Rows from block 13 of a small image diffusion model, named by matrix and row number. Each number is 500 + 40 x the weight over its row's rms, rounded and kept within 0 to 999. All counts start at 0. Numbers have three digits each.
After each channel's rows are labels from the 100 images, of 14976 (inputs lightly noised), where the channel reaches its highest value: "responds to" is what is common among them; "patch colour" is the nearest of a few named colours to the mean colour under the peak. Only what is clearly more common there than usual is listed. The data: single printed letters, digits and signs in grey, bent and noisy. In brackets: how many of the 100.
# convs0: first 3x3 conv (model.decb.1.0.convs.0.weight, 96x192x3x3, each kernel summed), inputs 144-191

convs0.50:549562466522479504404477553642480512497482650540435497545517429490509513474527527448423548525413513448512468427506471358613564526525475535468518
responds to: the character - (64)
patch colour: grey (82)

convs0.33:513486478527471485500482468504498546465512358381579477474514578450489503513518479533554490493491446503513512486401475649473627552427615497536448
responds to: bold (86)
patch colour: grey (82)

convs0.92:487516503472452491510522530474511457539508441540539482475505531603464532519447519491469556501512497480524562440528452515485398459529451502437563
responds to: the character w (35)
patch colour: grey (80)

convs0.23:605466475522514522478567509515544569567603531563529493395537444536476471475514475464502551561409523543506568502528458533563483459494480576503535
responds to: the character # (38); the character * (26)
patch colour: grey (57)

convs0.65:422516492519502425518467498495426399505534519477615522476433529491484406507503455518443412459485471474449523535483534470597536543521576507517480
responds to: the character - (34)
patch colour: black (99)

convs0.9:465489537515504481531386466405407471492516552544508438547470494492507532431432491442484474417526514479533468479470433554542492553491480504513509
responds to: sans-serif (90)
patch colour: black (89)

convs0.39:385497557519477480453528494319483490533548493591552468533445481559470496448492517562425453432481525515521571494548488485525457528506542478443475
responds to: sans-serif (89)
patch colour: grey (48)

convs0.22:489567471563469478511487470475432504522515441341450483440504541474457448500567503530420564508532509482452380508458506626446565514464477531516554
responds to: bold (98)
patch colour: grey (68)

convs0.85:528542502516490506395441500636578522546460502481444438569409523421407562479460527432557460476557508504512471428483562588496450450500529515560546
responds to: the character * (38); the character - (34)
patch colour: grey (63)

convs0.60:501506498472475474492493443516651578552492438494399559453396521420448389429414477526428483453477490487553422443466515525473592453483513511523480
responds to: digit (32)
patch colour: grey (59)

convs0.52:485554504498520490513541517551515489483479539482515464490513445458447499493422417490435515435508488493512427526528491491464542455470431487442493
responds to: dark on light (100)
patch colour: grey (79)

convs0.30:465525421466501472533500503482515522460474426450470523496581575495548476518563438553430445442540508477494417513578446566464521471527577505507587
responds to: bold (73); capital (66); the character R (29)
patch colour: grey (74)

convs0.91:511469494518485450426406469509502525530498494523532455425390496481434467450563510506487518435523500436479478484516505527585458514419524462460431
responds to: dark on light (100); bold (88)
patch colour: grey (83)

convs0.62:563476532473534511462478495530551511471432563531551554503481575537478504492452562556522524545514489570534507451537541483431409504513435505467529
responds to: the character * (98)
patch colour: white (63); grey (35)

convs0.47:432498503580500481507452497537500522548506437426480415467521534502446487496373472450500495537501537505473530543449516539557508461409491486480520
responds to: dark on light (99)
patch colour: grey (61)

convs0.54:472462523480475465570472513477481489476470516467518534498494546530410444442540558463439446481461509500475474525518504483429483423525459481451516
responds to: digit (40); the character 4 (26)
patch colour: grey (52)

convs0.17:545498506479469516458502507468491535453525540437494591489536508509438404508536501440455520468486528424490405557502485512516474557502447467467541
responds to: dark on light (94)
patch colour: grey (56)

convs0.86:551521538497470478493456510553475464614464493487538444476446496449549537494459531502533514560529474492485466473497537507554561511445449493507537
responds to: the character - (31)
patch colour: grey (52)

convs0.77:449472511475515486483460534529495503541460506442507501474473554452368499499454475494516445510525516631489558545500541463460472443474475524433490
responds to: dark on light (77); the character * (72)
patch colour: grey (57)

convs0.74:473558496535513485475520575510500485482437511566491420506454487436560477500491536427523495555455396531540472545486543546481454498467571474484500
responds to: the character * (32)
patch colour: grey (55)

convs0.46:556519502489502517539526476593608523471481478507533590400417461495487556456570550455483499510549425469543392511597588523544432450390522521482453
responds to: the character * (35)
patch colour: grey (55)

convs0.66:536445484472504531485519502506504543464448499522437448509525456539465494529374489393499588510476536443450447441560482455417475484508508462504468
responds to: dark on light (100)
patch colour: white (97)

convs0.76:511495492485469503487513520546475478419349547501459628530428608528481471469502526453520409502573519488465573493547490569499477451492518527469542
responds to: the character * (54)
patch colour: grey (67)

convs0.8:540510570459531504475503478513580553519471597493543552482474405476408544507541461433433502547597528507449498518542495569496523454487463484424508
responds to: the character * (77)
patch colour: grey (74)

convs0.14:528512511513476497564523492469492495474443532489507415501504540500522461493583447434572521498506522476523373571518554401507438432473473495519550
responds to: dark on light (87)
patch colour: grey (72)

convs0.5:523546465610491478476460473473478453529475460427497540402557492516461447551536520473527545595481590434492485497435510570470527462422441547538502
responds to: dark on light (89)
patch colour: grey (67)

convs0.43:580556568525485480518423548605513481567522545527497464521527492442479498561490515453562576547532529424498492475501514498536463528495542415464504
responds to: the character - (70); the character = (27)
patch colour: grey (51)

convs0.81:456505527515447471497523536498471489535484462610523505439499498462524494525497514479472541521530507476513591497533530553493493550484425456506477
responds to: small letter (65)
patch colour: grey (53)

convs0.42:532505530492531502527489465615490411579508450503495517444517455531414479514586487512504592519546503425448533436508509333486431497486483443433492
responds to: dark on light (99)
patch colour: grey (68)

convs0.16:450517447567468514496560461532499460533503544489478406507637559514495551470461481509487542577502542477490547467496478540635478505471515566505478
responds to: the character * (63)
patch colour: grey (64)

convs0.20:441493471516499489527473484422458489543511442511505449474447573482451533450428435490474442451534549507516482539485522533530448479483501476527445
responds to: bold (77)
patch colour: grey (80)

convs0.38:515470473542506518535452487498570447418452517503515523501387498475586507518497527476494480554479467568509475567431506596521477533515487489549506
responds to: bold (92)
patch colour: grey (42)